From a checkpoint of a small image classifier.
Model: 64-pixel images, norm layernorm, activation swiglu, moe top_k, num experts 16, widths [64, 128, 256].
Data: trained on rendered roads seen from a driver's seat, with toy cars, trees and houses, 72500 training examples, 3.1 epochs.
Rows from block 12 of a small image classifier, named by matrix and row number. Rows with one number belong to one neuron. Each number is 500 + 25 x the weight over its row's rms, rounded and kept within 0 to 999. All counts start at 0. Numbers have three digits each.
After each neuron's rows are labels from the 100 images, of 14976, where the neuron reaches its largest size: "top examples" is what is common among them. Only what is clearly more common there than usual is listed. The data: rendered roads seen from a driver's seat, with toy cars, trees and houses.
# gate: MLP gate (model.blocks.12.mlp.gate.weight, 672x256), inputs 128-159
# fc1: MLP up (model.blocks.12.mlp.fc1.weight, 672x256), inputs 128-159
# fc2: MLP down (model.blocks.12.mlp.fc2.weight, 256x672, transposed), outputs 128-159

gate.477:479497500503539534432498472465490527509511486493485508529503514549501486478488480540472505461463
fc1.477:527505533469467457524489516468458502516494477553504484517494477468509542513492500495530493493468
fc2.477:504544502533504471516479513540497467474463484508507501482507538517504457494520491493469509448485
top examples: vehicles: two

gate.646:503463499486487536486494504486529491480461532483460491497502488475489505524529505494509503493487
fc1.646:476496493484481550497495476490546480521495547478465527503483470495473522515558523522508530510494
fc2.646:534508533454501523479517465486504502538501494479498491477514505484492492512505494552488420462463
top examples: vehicles: two

gate.475:467517524521502484473512508488527489488564508493493554524450474554512487490531514485487494498478
fc1.475:564475493507509548487476502504510540479482498500545512475531539495550520500469441549520518436544
fc2.475:494513450492509523494480483477501510492558518504483513536509473542544568538513574492519506508514
top examples: vehicles: zero

gate.624:507526497510488497559469482505466511483505531533492510508479496536535537495462541511482520503472
fc1.624:503490504447482532473494489469529508463499495512487488478537482478489425514529499483513485502511
fc2.624:473538478487508461520468517498496558480496540484477519508478513493500486474490498499460537531497
top examples: tree

gate.553:543507488537555510542499488542496483496485497483553480471490476488561535520513472547496503487524
fc1.553:502483453461554503508505552509507484506468482509520482535516525482491535507517492472473485475522
fc2.553:462551489498473513454533480505483492512483521526456475474512522505466503470534490522517472478476
top examples: tree

gate.651:533510477526451512468515511510519460505484455513486490513504491492521508539481497502508479508545
fc1.651:463508540496500492519518483515495552506506516505514503522494535502484479463501477513484515488466
fc2.651:490470493504482496533491488484506519511489507496487534523514477471464517540469483516506497535548
top examples: vehicles: one

gate.95:529521498478496470435487484507509522472498467486513480492483523504418501468491467514528493510535
fc1.95:470523517507500488488507467519517483493494496517462533500516517535512525548495479474480460489502
fc2.95:496503508498509548500507518496449452442522482471499528529480534539509498501508490531509536484511
top examples: dusk

gate.85:490494557518485568506553499508493498524459497448513483477465491494494492512517510478479497471478
fc1.85:502488472517476499512465482534533486491479507492544594486501524488498502528499505507524492514525
fc2.85:506468457536532492549472507509525470493522550555497478497454522496462488466471498504498506491471
top examples: vehicles: two

gate.349:491447524518536453489495502498522474509484512537511506516494499501561505539531506459494474477480
fc1.349:467513489490484564505535490530481489512495502467519497486513494457445495491488493517504518509548
fc2.349:492544510461505516468493518477528477489496475456481509506499516511513500479512510534457506504470
top examples: vehicles: zero

gate.418:472518512527481487506474532459518496528553511505551537491452504506545432502494513483472511503467
fc1.418:498499453498501486472472452508525513510490485505525467521454511460500489498489539506525489493459
fc2.418:504502474484499530497509440500496449466487502453473506518525561507441455515481510516517482499503
top examples: dusk

gate.254:503476563502509498442491525531519512493484481506480508487462573524508495523498477533549534502523
fc1.254:472498458478513487527450467523505483451516477509515497499498491497492514504470492480519523494482
fc2.254:509414509507514510504524524516503516521524476494494564484515484519492495518486519502534482458506
top examples: dusk

gate.458:455538475511491457499466491520510507428493461492510504504519475519519482500486500493478540478525
fc1.458:465525467506515493518486508482522527488491474488486462502531463529542485526497513514466542464530
fc2.458:519499488498469502470486501460526497459510515525473492507516496477526545503490517496507521479556
top examples: vehicles: zero

gate.566:531527499498508464475490499536521473516497498461512476482501505502519447510473484496473473474547
fc1.566:482517500513490512526499482479467547524508492526472509508503498492503548462537489519519523526472
fc2.566:511477519514471459506485525472485486446481531503494557515491497508486470533508461520527474516531
top examples: vehicles: one

gate.99:492516494475528532499453515476515482506500513466476522506495513493541524497520484465489473487482
fc1.99:501500459465475490519496490523487512528516497468528457484482526515472477501521516493501513549489
fc2.99:534478516492515471524528431474470500542504496491527476524534438486518474494532499552543539487487
top examples: vehicles: two

gate.128:503511540488502529509484469479523456485537560506473536474500531496455498529543513490505510480491
fc1.128:503490505478560506499507492489415480499509460550500483499517509520512468517537466482524506527492
fc2.128:520508521477469511537480501523456494485455484478504487529498510442500494498509472529533493504504
top examples: vehicles: zero

gate.241:554491529486491548526488522507496522542475533483507514493449482521545501502477478519517487466539
fc1.241:454483501489500487535462501482520501463496493474474487507492505455458490506486533481526557516474
fc2.241:485500484518540470495490493460458465511481543507517495519491511517442501511518533472510489441490
top examples: vehicles: two

gate.350:512472466505480501488476515484512524521498444521519487509494504523567503518515459536503503508549
fc1.350:532523509488488496504456506490518493532512509468487473482514518567536507496489511510515565480509
fc2.350:474470540504523499502495488501486521488460504527509523494555483433481505513492496513515503476466
top examples: dusk

gate.62:517527478524471491497464499506494449519497501476528430520506501508506505512493502494499567512494
fc1.62:503534483494511493535472502490516550487509461503524505476527497489528531518515504473509489492538
fc2.62:515529500497450498497512515492494479450438503531457461519510495494501464490500493547474519517554
top examples: vehicles: zero